Weights of a small contrastive audio-text model: encoder arch convnext.
Rows from block 9 of the audio encoder of a small contrastive audio-text model, named by matrix and row number. Rows with one number belong to one neuron. Each number is 500 + 50 x the weight over its row's rms, rounded and kept within 0 to 999. All counts start at 0. Numbers have three digits each.
After each neuron's rows are labels from the 100 clips, of 14848, where the neuron reaches its highest value: "strongest on" is what is common among them. Only what is clearly more common there than usual is listed. The data: chords played on synthesised instruments.
# fc1: MLP up (encoder.blocks.9.mlp.fc1.weight, 384x128), inputs 0-127
# fc2: MLP down (encoder.blocks.9.mlp.fc2.weight, 128x384, transposed), outputs 0-127

fc1.102:540415546495458546534523521507534503564559517483398523518685526492508474558429516502450449544456416460463487527436526433453535482438418452474587445488496443454514460509477552451353408475490456523497505531475508491420511545464517478531448476491540533409508483549486524451523518613462479523515475514431398480482458548431528534481544480432465484558461551375527519504567528449582519404507
fc2.102:472521535563482556509445595461446525451533516506481525520441538525500549501532552506474570473495551522456562463509508518492546598572523497520543516560442423493461531511480542536661542495514544444494495423447561469471514516500428498581505524593456464445552449473361501483462493388459530509538460445573448538550490584617523470422521607408542488518453554584484433532390486470540496495470
strongest on: vibraphone-like; square lead

fc1.333:474540430544460489586486500481462462481555507410570555526449478468520469549461524549547506479400461441566501520517688451563465546532491515539479513501565489429447457521560541567530456539553430485539482492515531489416474420455575536442472472471548514528425431556561475507572540462433448499477482447497578531511438523500469475490491499523468531517580584488540576531482682542477397540500
fc2.333:555574468463410477499506410405533511522488520463467563431518477488559460457487482512506486499472496499437513497464627462489506465468510503505469531495496552547435476481501441485458462493421463437527470519437420600446530444506426476486492503477512488483476592457501519513542476472567468489300444530484495500497523444481505510450434474523457636525506474432528471540650513491425476643609
strongest on: white noise

fc1.217:510459559585562591503483522569505527523527508482471536440521528520525489517527534494418555527488544457503365540436557462535577556548495502535576504489520502472485470517512640567368476464484479480513622437505507413502448516468533476535472519518626550430504472519514585443494381496460467517501493449544521596439501517475525470496517413574440461577457595460500517568471543480578474468418
fc2.217:449549591548531505468509544467534472495455521502501497431539454568535420473482558492448486492570543540489534566555506511501464508446498563541547527473495437518544464509469438518496480473534516459562353499603492569501372448486526467516504427544512496464504504493507554458550520422507597524544533519527493638567389500590550596480546496378480417457572477619510470485435528402485517468488
strongest on: arpeggio; playing: arpeggio up; square lead

fc1.228:538517533506510478442526499549511460561515504512489482466432493456511561499529491461412521586499390518507478578514571529574520489500514556503492452532577593496488699434488535511405469428498460517410547525513467503485540410533592522537530553571575397562483441542591430541583491541509536460595507477510545495442495508473546579429577475492522456458532498522545500485418465569560476448534
fc2.228:460484583482520507518431427527470537496460517517510495495441543577508580483461557524536500506464341503476462499541415610466381647489522473526557467507486489481534449487555461428436540446462488502514494595495494538557494452511496468455460400551509599412498460499465467527480546687500494492553458511580467477443531549535511485444515420497451447417446545532474492507465498457522539460552
strongest on: the note A; square lead; instrument: clarinet-like

fc1.305:521505537488482480467518523530504468524513551531479499472528548360504518548480549521417590545369467477513435542547553464547493520474473455541530462521515562513497603499485524556332466404498459537416501536562480460467443521542588531506643528475535548524513485562516421557480534525502490374532487454509527561498454438461513601470546478523508469434548516397561448535467472569510569442539
fc2.305:527532628534512474467496505494452484500509535446468493492419567527525542474501453482582586469444460521487515537466502545491484633484523615445500530513519393454492477488467460461422494439505501518498478661513526438542456453572496483524412406483504568371477480495468514453575584642557486429487529480482521443449514527538503480491546522421498470436369552486498534471469499427469522464530
strongest on: the note A; the note C; clarinet-like; root: A

fc1.114:559471434522405511413519489647602527497516540517519536489475513459411458456571497496544593563484341518479394474462458530487595491564535531489477603528492524574533521478569519482464475598469504550511509523515483456448535471442498415545483555480492386479529468481458487476537527403474524519517491509494559531510538449457554475501456508516602472526526564414466457500501480510581544388436
fc2.114:583527510563422493493538399423422389590518508449466606481497492475550452471539513486506443434436488528482445490455615517555443497544421460447450490532509552477472498546403502563465497503487432479508484569556453508493567483556401575467524483435495517402459564491519502486493502559498459487469538469525531535469546451463434565550397494527463453503479416475451354545575565543537443553506
strongest on: arpeggio; playing: arpeggio down; the note C#; string section-like

fc1.18:465551514640369481486492493571534511524491516548530502548444498482451552547545490588500549549523519503478449377516544506497503549395507489503510527525592491456579505450464582463472422506443454621504498503550529514507493499438463591594486505518625475514428555551465463475486558493483539483494530525497421554420482500472497490392459548459550477512492485566488432517448535486552526342433
fc2.18:368487514480512491513402396521465457489408499507482386606476515541536617448458524502498492385508488470550476465523531454551449520664548512436512488481428594553448469526560554527499495497493584475517531474486537563536499489492460477552491513542411496519501591422488425469485479522506509480422404390510446418449501521546588538433502484526534510513487577483565561478535542489478520493507
strongest on: block; muffled (low-pass); clarinet-like

fc1.262:471402477568501591570448533542565489576539481485512533506356574518489498435522526534423620548565466409479413545473516524532500434532484453490552542435532482512489531522485635535530472459466489464515609435534526464507486536501524457525471416565499462423533421536407561632508424485537463527521511440555483493499560521449539515448496514518489480457482508448474448555460553442550406470452
fc2.262:493498525492459593533421538504445416443575476525549495429572516460478509485531528465420512579508489460570432504575478624403472485473553532527571548478455376480434520472553443540432474543526503365480508512538500498488481547437590544476560457533394568460542492516566471557451525576466472556433529548544500511499497539508540532511448586563499493451572510572446524468482450497557624474503
strongest on: vibraphone-like; square lead

fc1.25:463419515499559488500399520565554538476495534402578517508602529542496458496494538523427436524484531412469455457466548375485585537522519456550410499481508477564539495478468527506470477583498469559576522474507493456573409425535533509569533472405576469525476477579554585432492451510573467627547536404479559512477537570452575528471540521457477473497489504524488437564401465456517501508423
fc2.25:445495602575525458405521555510529497525495558495395432466515482581510493489486395483517555496566596602545520568447418494529496538485491526515428524519520460485504544495463477503490526603490500529381547450535500440466510605536559573547468558481504524459453425526386577486593497463480522398504530455491544529512497509452504525486558497364499428477404509505433528516449499489436498425430
strongest on: playing: arpeggio up; the note D#; square lead

fc1.290:512510467509469490509536455620595412585510500450466542467448514520440523468438449565546471562469516481498511548543520535482439574557478551465479533525455638555405546462497440653500541489349458552539445496473499493488490478486436412496456513541481552457557570469454481510511499514467529467501493529527560485454501425455460466499546528462565330472477492568440491459497567557481538425501
fc2.290:510520506464334591538438462485450618508526429467482529420483501457569513532559499551565553471540470536432465507492496558468483542542514408477563502531446540467535552496504525526544475550355446466506552459453379496529501527438444466484583477504412502472562460481391512544497515491398472443476499471543484497478557579566413441503486472478588356504465464501534531485527550512489518512511
strongest on: the note F#; playing: arpeggio down; marimba-like

fc1.361:576412424469514495447515542522465549422562526558475610470538575517540436498491535485471422489444466476521489611530506525497450502484504536637544555451434461545549437511553503514453463546467492513529528398507580417543517337568555458455467509537527473467537462475478508512526414555503438508485496423501550514490524569480535472477512480428458397531502576501532558464580556470579390466489
fc2.361:367552525514554484577437547488532542429554529526518470516503544524497609421474552438507577496451542524472521415556526503477531522402456530420570449474563416456432506424465454409498429539515542407469463467517522521473534528515584443482496578485488542399534492467498460496475497447479422495559428468498557451500487550513576516451465533535505393555462601575492511543387473496465574483447
strongest on: arpeggio; playing: arpeggio up; white noise

fc1.86:556485479547456516416475443598446478572480533500447532469459549491513528548539524580405454560468398495456477546443564428503468441518472472512419543455496513520521448403510534500475441540433461493477429491516527452534451593520498446436427509482489440521591473507434574534539548475441515504525518405486547556498400637535484548536525491478459436568482489359510520480490566530628463471469
fc2.86:429548453488503575518403509473477484397489448531519496491585466475598516517510493441460525548528501467516508504615484521382516480506606491565586526456514451498396461486529525436554408572555458423451504493494450570497491532438559566529565535499436564539560474412489476507462488504472430488574486587473460479526474458606584554423523529501471508437518565601476575488448530456475588521508
strongest on: arpeggio; playing: arpeggio up

fc1.24:437423553511510463351445526517491543482509551476528511508394499465443507569441518480505556519517475565498516518491567576505464485468517576545459475483564508462521462475501509571412489560464411594514523390480501428564431441486582462529408531548540393548519426531486507475520473486515486503537469338561447447533496583534535561454564527464503467452455514628522484536457464579510522499546
fc2.24:542465568561480491442498488440453489479494568450531487492532534567543558520499512514457489480518433462509525515425489526496456602584604373460456477577492414450396480465471520501521571562476491512444609519450491510512566569522442522555458420552491532463498441530442470521400483577421495510592518488509494492425513523511414479519565541402478441417400489613492553474446569522473571512468
strongest on: the note F#; arpeggio; root: F#; horn-like

fc1.93:489426466532503481465460605518567532502590478490535573476419583453464484580463465523535572466395473476556464508495520479499586585577517486550444531508533523495503642463516515503501540539546482520493451505520539472464550434494538460453450489450605407608476396475517525493504549494478427523492493479427487519493418450463538429450458474459483584612583566530529515434491606495496478493396
fc2.93:531596524481494471529566502468500525507518454523406508504464473523525466477422511524519536544512510504472515512441513414480461493481484566514510551421460515515549525429488442407513481491490485480502430472562472530481465408478502468449479424443544438509486581416438545463576538427530604437387561487496531528423453458590566534500506428414520679534474517436577419456584478490503471588589
strongest on: the note E; muffled (low-pass); root: C#

fc1.328:447452462637447474454429510602553514417489566622527512520463481490428521467585459495542499530476470474545430439546538520516517529423518474482508531452626399509546523428520479525453446531426460683500489522541576511487520522455511537514503505498582480439550531535449500375491515493436522513478504524478394493524544426527493539494516474499543457456576482498562484527405550479545554450516
fc2.328:512549472497340527485509437502511404454498416468478534473471496505565470478435482574528452460496476455481504515519676416577479465626489508474489541515439601591484445507512441458465484481485524488489490504556542536505497488555380556544520522438375502470462552522539520443516487516511511505482505471494479483447490472539606620546457472533440541487496525466527497514641510476442476533590
strongest on: block; clarinet-like; instrument: string section-like

fc1.165:486507443505544485500475469442509545443491473526537527469518491499415466579517541477511506539473493519507464434480660495489445495544465495533446508485556512462560515504491505517494475487589339444536435404446550461456543481430616644478533522535576449497520430596519528514532448515507498481570475426520414534544459550498461533465514525462383543500494507530601443597429610456522494543525
fc2.165:605511532449483505472497422491485421551446496493524650492481549461522512497501540479465467502467475460511464444477549486528497533513598530512432491588425511590465503521442457535498456480338537465504491536397395500516498479431419371514503516515410560462435496495558435434493414472507528528552479451494612504562479485466457406546415485530531491515470470485550456488455607466510515543449
strongest on: mains hum; muffled (low-pass)

fc1.371:527378506517530478509509613491590547482590524459489506486490511478428528508506505500491510501472471535484395528512536425488560519516503528662475393470568468545587530526531565488492546506582381529504508460590431472522504498414408446450519469483587514510496330523380495527526555458468405491563506479493505464513489477461483622509457466491465533486521503517486540440530542484555481486480
fc2.371:522518532529561401506570466440457527472507492492531332538486527521472549512389468501481504470515452508630401484454554447571501478500512469463481486505410376535398503510569515592511582510540546503469517512565454522494535530538447600467477521492513478483450594595559553527512477503459564555472496560523601514505514521481495604573568499502498565477489533450589492484556489530464494579571
strongest on: organ-like; rumble; pink noise

fc1.299:511458528563509550449501519524391547465484518584529551430408546410532506396577542548571516552375471550479415458418478507512491497509478374484452460445553519546520490466532506563471486526442501509524424614560522456548490545467466459555522629501540570431500502465445473485445513570459452464513531455514485500596510480466478523503432505542520510508572537437536404610472517475565531462557
fc2.299:564490514650498496504496495492499448533532494490492495566470475551511399477494556529481441472526471521427487554468540375536497469606468469489410478553464442502470467488588494523446546478469431486490388461489501501461458412514460525541579583491531477471465535604593557539541445435499575595471483534557450575490481434563472474609589538540542473516558443464540417583546564507485475530539
strongest on: the note A; the note C; string section-like; instrument: organ-like

fc1.139:491452499618481472508460544525488491536517505428425518477493653409558561477527586507452566527531560434536412491461537532519576485538467494466566479513470449442476549556480544457484458526529518527498543504502495433469469573508487569499552542428509460481490450508427558511497427520419476483504508452483458610415496510494483582420546394548474462545435579639456562601486510474510530458404
fc2.139:476552510501473499470513521524400401530535537454613470455545566408525406500469405493411494486481617484457490533445502535534683434448445685493511514470492474517519509516482465505514531461501478544529427581589483471481379489508548471497428462465519499523520525544585520484525493452502466564499536497432449466507378519513517511568499495460458480438519466507495480430456548475507540502477
strongest on: the note F; marimba-like; vibraphone-like

fc1.96:455472454475446475470501545459425431513500597431621560502448529520537499604529532493456496486484451528487469605499534457419471467439460487538456521522451444497472484555569558458440410520454437628478507531507603422449541505508542489525514546448493452559602417451599497522556452403446467452559516511524494540506576579542493459507578450494485542503487464446514529424515470579444416474553
fc2.96:488462496539476578445449535478544525409545479514542534560514479464476441537606516465441435511514509372468547440546429401444512481605551522482467522549538458476598468390449501459493497484490526422471466486448539490509469473535402514485460441496441480596606532477576439525472477530587468528575470525427519530492370412509466475415567578449474455505512478566520481466459415490460522526513
strongest on: electric piano-like

fc1.254:497491594484499513403508467543582441502495516536498513497398517542456572513455439497497559574533401528436517548503531549521472480491485483445446433458495502563512479448504516525513452596445490532548424354519483485472341358482531438552412548555513388550502469459511527455592429450498549510550449426577524482508494582507500522463526495547487451495545476603450565515513504531536527492496
fc2.254:527470546537528458400466475473424501501432506456515435522600461604562548529497502446524412483568410500518525468464468497493373532497521356485407483504525401444459443466470555506411521550494466395503570564452526481568534561577501530521502480545553602489451459475487507506447494629509454547466478509506544504469510547508473470510547520491485446376526499577448595535434499535497497490470
strongest on: the note F#; arpeggio; playing: arpeggio up; root: F#

fc1.260:441483537592538559489473531521476449519503520512521542495510500462477582481562514499361549525522538486522474482379526515549556508538493440544496541457561506557517602475466579527543505436477465514416535334525503502506529411494529509552435425560628388524550490620561436580570485385524511511507544443557507509502506547508530489389464505507484505484532472563558524578497519475535501495539
fc2.260:488489564514514509417467487528501464527477546483491549460489480491461526433488495534564481495394369462432441533536520612518391571468477483520540470480495474502541451540494397489387514499547499452506489643558526554488570500494477492503458424454547582389424477483525475437524546679540555466558484598555478543488534494519496547442506426509493501435442518473537464587516544508499502505570
strongest on: the note A; square lead; instrument: clarinet-like

fc1.90:524473407497473525515494485526490585439513568483471520514452485509433487527524579517467526599379463584523484500462544442539497515494484509529522456459461481572522603400579531481465475564516478541550482583511584416480589393477530487501401521393470456506509452510437579510540453448507505440545503494408456605540574516466528505444597469424476458464515507418564574448522469499569428465528
fc2.90:507526534526500419430572477524441558435514477502505521520492523410486475492544491484419484462491594373507486513499566526537497498443423536471486510539555479472486515533425519501583595569485436492521512474564546499458573597577351499533472517611573501478414472548582417484507456435479363477597538456485517536542490473496410431403561589466476492501482509545494463509510530525455523477467
strongest on: the note E; text has "thin"; root: A; horn-like

fc1.207:511292492510387477470487534547608548509483488531467531550478491484455519476562524509551548550488457508457417493491484519571567535481515478526471607486462455645488507426533489480495439528429492560550401536519556415509508470500461465428476514516573493485509497484399524456505540502483549512515507499436527509511520417440646517507469482535576465491518408530485441524483456486556563386483
fc2.207:539564523531339562456566483457415441503562453482439618507518528530558448432561474524495427482522460533556389506484523495516465474639496454455489506518449607521542460504425546535519571475550456527545529478563481497512512494495383536480506530461412506441579587475449508568526487481534483478461550531515455456530523473499448578489465519551469479482482411470460410524536508472568432619509
strongest on: arpeggio; playing: arpeggio down; saw pad

fc1.26:549448541484481500468524547535491460538550575469486534522515655408497545488474530595392512510412453469533514506579574518518517490486497487488485497540587555485503563433506549574422490459472464534397466572553513462561467585562529480513667456456473540487491490550478448573511567528506508471534503454489509579510434404459543521471505468466511467370480532412498473458473504593519501406539
fc2.26:537542502534495490525484554492461559498494522499446497489416494503545586575543513450582574480469461538556584513474500502488457640501549477452568522548499355460495486534500543489473449418483493459510547613453500464577519436578515523507457373493475514483475482445358508466496614625508496412519505490481559495498570569549503521501529582442565427520409522467520536489453555485493440463517
strongest on: the note A; arpeggio; playing: arpeggio up; root: A

fc1.360:547450429539486539457444582475512485493554543421459522509492411536533509489475541521471549491395468543564495512491547339418540589509461547541508547528497493467446477506519541433473518526518420558545578511505490443443500401540619511499484566463534445550526404580509570527582497521501483532550513433436533525482495608429498534414563514527469417403530496453559492573451541424535489498450
fc2.360:523602551589479468471508547521460476480553533523435529487462516412533440435596476515466515476441551392484467513515439497533464458593478613513480500549546504526636544486533436477531453551499469410499456492481486547433555525561469446519522541528554514429509520538530427518593437443513388447441485509514585557517459484524474535390533493463557502536435482439459367532515450466427538568479
strongest on: arpeggio; playing: arpeggio up; square lead

fc1.287:489493391598510489456471507549457513611535551543429562514512579465542512551472585559443498532563448439446512514455602403556452470516480519456502491472480489519479563422498498594441435577471458514425451491492515448508464601468469520486452531545506440551547415528420530451567525444436527574486504468432441538433462620517486566474576421473458518503434512550461549486437540568522512485432
fc2.287:517595498502521625537540453422483447482560510474505531493523554496597476530542485419483506503475434535568437498529506463430582511558578533518577534542530435493360437516426556506501575444482460547442492586497459570530468426592498496501477470426421538497608539538495511511510503537550480512400478537467517411476517437475470510589485569539428562459462465516478554512523596464493502616469
strongest on: the note F; playing: arpeggio up; marimba-like

fc1.179:478482535546548552405375466499467476525511464467462471487373422478497559557574540451487441539474400553494409529565551643542541430519534507544458522457617521498483599472534549483470512500482469482519521456493477503543543522439545481441494515549516389552492454511603436528483515557562513456518510507514474529506427604448522524402524487452475482466442442543539455405439491584550457489517
fc2.179:498454507481503472610440487470453489505446517526522478469405545535517594600467622547470431476561436451514493513528501543515418614497512409473510474509453499504498477488543531460522539476513530489516555401508504479662436469454481566508574484623480569536478448529503358509403438567426481516498534416585510490483479564521533498514467489533491478455536514552457507390497483516496561431512
strongest on: the note F#; square lead; instrument: clarinet-like

fc1.332:454458443627502541453483518493479424511508487502450513509506564486466581577544472497438566514607428508523435519430503382509519511510525538465508514488577493491521554522519451592592487508472464508437479446560501480570535526535503487549530431556562344701535507549602547537496588484490481510503482492476467503486521534511512487356464471416508504450545441497463538508443481471515507463509
fc2.332:494510427392483518458497501476454486533468503503560531452465542487498599565477452524541413496451390509554477522537460519484571583437509443517541490489484516503534407536504513504515570392568499509541546573565473556581488490502475556467427506427502633558488500484556450470445513623601547427594536589444488351547475553442502544461480448557489490459458511481505553495479538500513434461524
strongest on: the note F; square lead; instrument: clarinet-like

fc1.73:521443513522523555468459545539543513560546487546505555499475505452487575482516530455392547512451485448519464534402580469524479501540547492533500465507514526511497631459515483613483516391484496546425455456515492456458547394501511499545474402571574364529505483616550428581585475462522477558530541440551478491472599620473567499424570461467532487475478508563546548513447481558562493472497
fc2.73:478546565530517511474500500478498516470519550523417529452499533500520502424503455503508582509457423498467475534496459597450410560470545495545596478465559500512570505513486409441457539552531455461413591605550486500466602548544501476500435432468546550377482456524424491495546575610496510416547517527503492467475543500567474568448571414498478487456334536484501534568433586499458543536502
strongest on: the note E; the note A; square lead

fc1.343:452457457513438563465504543516491512526495542453544560517476561481368558495490520525481522556480456470450412524478598508531497531537495510503499520417531491626463525472598564529462490544441417545473442478538531424537431455423538406508441516470477448504533452512460486525484516476389521506678509472470552458580474502391518536501511495478420479449451633474615459489503546527493505447536
fc2.343:430513477526468432468434491555476547381449480543480603551532484475453455505511507466497483500510511463623511561511489546539461494434476520522492527519612614488569514505503527479509457528504544504523537487630598398514499538516505628474509510504585487496494400583510508508480534494464433498364559508462548509562488474506466368490514534493416430507546541528474458522422397467450442536457
strongest on: white noise

fc1.43:440463529472493508426479506545476478516504546532467503535386577500481500442479470561525493527493466460468427569533500451519442493430470451537547463505505509523535535494510533517490453578468466530552469455509472458587291289532562479457470499563550532545487493555492489484546520526439490483542472435642522580498511454470538545467553485471477459486494492637496430477478469596539484485539
fc2.43:471516479542512472631525516480463511487495519443514480501492493567493551497490643493474424475554474548572467457543504452514397519537504269470456453485489472492498512457442529505486546528526489476485590411511477512516591551545478572507564575537495505451489478513422406507347470500402508516452466397512475483494589554509513509528516524570465525517540487539453476513474494582538518566470
strongest on: the note F#; the note C#; square lead

fc1.339:524379435522530476444483629487581533451532531469494502469502482515448555548531501512540559505417477497474370504529537502504569467474482484644467358456597512523546531524526558495481522511578367515506559496562448468447457491417427479490469530490600554497476383510420462468526533460499429468560510450513479504534508509471488610513404465478445523481483487507450483486530531517590542481520
fc2.339:495509556503632401509535452459456553515494542513573339547468563531438554525431523525481451470513437514626387517467527525571472534488507473501471452507385424561446487527530540604483630465481544590521476538539457545538519487507483544501467506551564510456472548591568504540458490569464560585468454538566558509548513516448550551575527472526501531460503524504536458467483458543480491564525
strongest on: organ-like; rumble; mains hum

fc1.377:520479548501395469462489598480530446506545507532507548484553529461540498576408515464546534473546506514493527516507543456439467466455448510489490504499418477558455499474495521523439498497544358556552483493526711424459514527528494530521599520493456491476542493552447521471495501447464438513551480455476475564616435462459497457455570494439452559491520489471514422486489689516507479387484
fc2.377:593485492518580487485521527504495524491474491546490588493489502470449521557510498513495504534459457475421525525513562522470487517471566465544468511537446499558484495498494553524487487525460525525458537512400552508517529531496472397558507463496523474504495477486484494473465489548413550471847482510493526496578523450524592468498530555494539483472467518535567511530466658507567519484460
strongest on: mains hum

fc1.219:459425561562452482401477613533563530497552577488496541497496568580408458524508467519530574494431401518523486464501540395476515447523492457496551537490485511505492613515521509475336466535580465532549530540499504512567469386482474508439427481550516446491535404455456492563509554551498468522528485461570543448500388436399514497488494408478466560514528531559517461529502549552491551447442
fc2.219:457541410509534500511520515470449494522493499534496422467507463402511540405481492477506502560434610496555543495520523495484425445458505492501581465506513483496491554498485454434495497457543504476638495532507470534425607517510571479455497429542536428470550500485442446505425655446483632520467527491501537520494574567538538522481453448547485617628564512477464421557476502521492387566448
strongest on: arpeggio; the note C#; vibraphone-like; root: F#

fc1.148:530523377493555583404490471580471509532511519457363540531431471542510520521529528468585507514438427535458351505576536458508502513510507512538587451476530565535545525488552574536488519508494514496554419432511525417432549519513593588450529572569466408523496503586521528447519542479500479516540498510503498550481443579414555528377551521505485432446482496433532561560455449493527539464533
fc2.148:516564421455533493661462473536401547535526545473535504429411580434507521497529595525526548479409461502445445529586535536536538494441475459462658458518497509498490491492533457500588489477494514466484455433491483540513522459451463494508611583489639504447492469472505436480419475495468416545533459562601487438501526512505477482486507501656529495551506496476528435518469553546512530509479
strongest on: the note C#; clarinet-like; root: C#

fc1.296:408483529500535590467458556491450554553520562475482518556399501440430568466485549512460516553462391457413499562493488454486526526551483532643513535482449432617481517497523567596498492531431441502483509504558601438468464446458546415526439458458486469486536394525471519522524517553379520504575497466491530513504488492424525503507536520465381475495491519460595519421563542533406486541487
fc2.296:354466463520545470444392512473487614415441486514490436574578449547449463488492470446478470515542553529524579570476494461490522451522473520544485552511530528483490517482564503561560468496452531515522503473570576462479487530472568640515494473534503452566529454563532559500456588441475514530387534473489486503536492536525554401434505536427417350510578545575487522518496427475429451475511
strongest on: white noise

fc1.324:480461466563510512483449511550508484529515489497448512479482566503394467514486529548473471488501461527481357566592523461549537515550542426486589502526547455446518438496479441538544500573531487491469609414484473452504469405426513568479562546548509449631510505602544544505527542504429457504504523506599461539507522520455510544472512421532472457571435393553508532391388488512469596473406
fc2.324:504596419535498483661466531491442535528528519516460510455409533539466446427499618507532505511469471604478471533554513452535512456481477415496565448500505522499548459473547469481485556404544482472464450417572497537476495431519475548459595643434538474430483482593467501555494490420529440501475517485525486404505541561491494483565511503665491495542516504421498455566464515485488450568488
strongest on: the note C#; square lead; root: C#

fc1.158:581394485519584450448476640479572599488559539514437541482515551490474544494508496527565529534473464508448502505521468486497541494446480499578481497467605500468580455476560518460499415490615414551501478494537509472467499511478618545488493445570624516475524436528402512458500565493496494498565491457512476491521482459493506495461411428376346556533476451543509494455556508459552495448553
fc2.158:519511512504651416413518499534495584484462439549474382528446496543476564500416436509539454514520516546527513457507500491474489566444508466550390415480465475528536456478532565476492462506355498567480491472449520484527487532491547349512510565516565537532424532528522553475497441518498566476611430467463518491528420511541554417463536449440608568464483588487583496488477478464485470465533
strongest on: playing: arpeggio up; square lead

fc1.257:468456490492504517398455533537468490472532595504477490551466515493492459439486505510582543531464369439464431507500537467504461468459480521527605462523570521462494524461563551491535447488469461553532483369523458462531469421470614502472584542574471475575487465585530482520576523511314466541527493451600477438477463513516546535482540519494487460508408482623529494464500476415530583457562
fc2.257:472594513552507454662502509483350490442552518452543499510473579520517484463509605407490533485473393547575381482496464495505494495561529396493537506500484450445454455500461495538446523472552466456472512483552495523473518469579491584504521513457532461382466499496445484508406530525487473555500487513545505392452557538469460467545553567626489518440468451473470508470440511528537567583433
strongest on: the note C#; clarinet-like; root: C#; root: F#

fc1.54:433454499542490503566488522537468407524524515468503517431443634510496517537529514548446481507591464412513423575548512427520510524498468484476554493513493488489480427484476473500421415568487496478474610422483475488544385376517494506491442545607555430594597491539464599471549482479384479546515483452600518567504515406491511566556516444472487449483563574556476492481458499532490481471442
fc2.54:453550524510466466672479505504463498507522531496537546459454541603503481420501700518465439465495441596493457487547548470545429531477462396486539445464534526492556457480441461478433553401540458464549430496534493550498458416550496553461521522512507503370508480536478455544406518482498506559512500441558488458494571537481500531591492483605466479526586486556460460518462520504499500567465
strongest on: the note C#; marimba-like; vibraphone-like

fc1.100:390458459528505540500507509532446467510523544542552497481466557518523513482536568510454403553380447389445349500430511497490414474443488473518557445463516511558551563386515516534592489533435399527522417521526511504507512539453512466472494545581487559550573470585515467476503475545444519488488450547563516476499484472474531519391451483500516496613370445589504470450496527442488502474573
fc2.100:471538436517513500636515510507402540435512479518561514508431528514468595498471554497519589486464374569525354490533472553525596505529542449452584470543452449494524455509533497515598507475474565396483456393499495540500463457459502529490544581454442448476507501421475540529449507483530470567552433629585537421528510547477471456431516540571534472443455525458549473503471524484562535521457
strongest on: the note C#; square lead; instrument: clarinet-like

fc1.154:503498409500523497456526496553551497549526539491471510486471508363473579523472506505406486547378352500520484566612548565577493502482508554514544467483560544511481577442503499544342461564496462531436517554511466513490538520523617526488559547453503514517482466543545449502597498531544512424530476533516519552505509476455552581456537435428486454407435548414526473464436464541505429485557
fc2.154:520507481521521483560502507533422507483485499490424511457414523459471555554503559501580519554430409520524521496503492567493342589498507416498567492521470449477478480536492532488422534460518471492522553610493512470579578464557503462476533380507528550446450408511372433490454580690415508431503514472541512485448634505511485503529487507539486460519472498433467475524493482505527450463517
strongest on: the note A; the note E; root: A; clarinet-like

fc1.320:487529415493471509492503478582469464517474545378411549502412532492434465521482506513492471566413536501473412574557580437462526506546519564526446482505458573534530582431547562628545485582484485544523470500547518455541400393478530547448457543429419425533528465464496556493519468491415529544588502490408543488451525544475485579435534526452446394479505505601505545536472522545550520472507
fc2.320:459543577481465543559478447576540623474571466452589510456559555524585509462541542490471595511485394534504481486484490550414544546405502493518594536499537408458485512468461440506541508577444432411430528519444466509419565565504523474504481488489518505383521439474406503512442539498515380545487384542557474445445515488546487491469477524518530460509444488548519580541474513573475599480491
strongest on: the note F; playing: arpeggio up; root: F

fc1.66:668494471544503508491458448550510455630488531521470515398433535475515473495506537594466576496405476433527518508528519510540534533546530518513413544459602528470527444485517568508513486475481493486631526476501498451498486457526520521445391453450494486470478512518482466519492484553501441488479506401438520504560416597445507533473465502489474402510506545527491531518466589429705523470484
fc2.66:384578488477443549483345560499484511398507470538504487514592467502525523437495508450505488561559526445517587498577503466435469486523554524533537589482471438501449501498596482464484376493540518402554496522498452575514472504437521562495540500585438554531525520471548474502502502461557504500562473518473511480571456582625580553436493570530526513507558565542515586484453469426387518538531
strongest on: playing: arpeggio up

fc1.235:446381454593529513542500516633483454551469488424506628432441525473502495467526527559593403523452382515489485463433572479467408484504478519451471504456475568533471523490493492571508542512385505483491474582543588471492495486475437457586514589533462527467512528487462406524544541521432472493437486493506464471576497446520499480496424511556540431448454501485545504482539655527473464470550
fc2.235:549510510507461499512470537519528740502510509505474619525512477546532472501517462569514537480567500539439470534486527413527511449538516439471460493523512552466502496479570526464479503547407533600433483417539470482496457486497590550508531541431475511525492570531500548516564482452377377502460567523509517482497471498521522450560549496494615376471477571490598562496528567504500562539543
strongest on: the note A; clipping; text has "clipped"; pink noise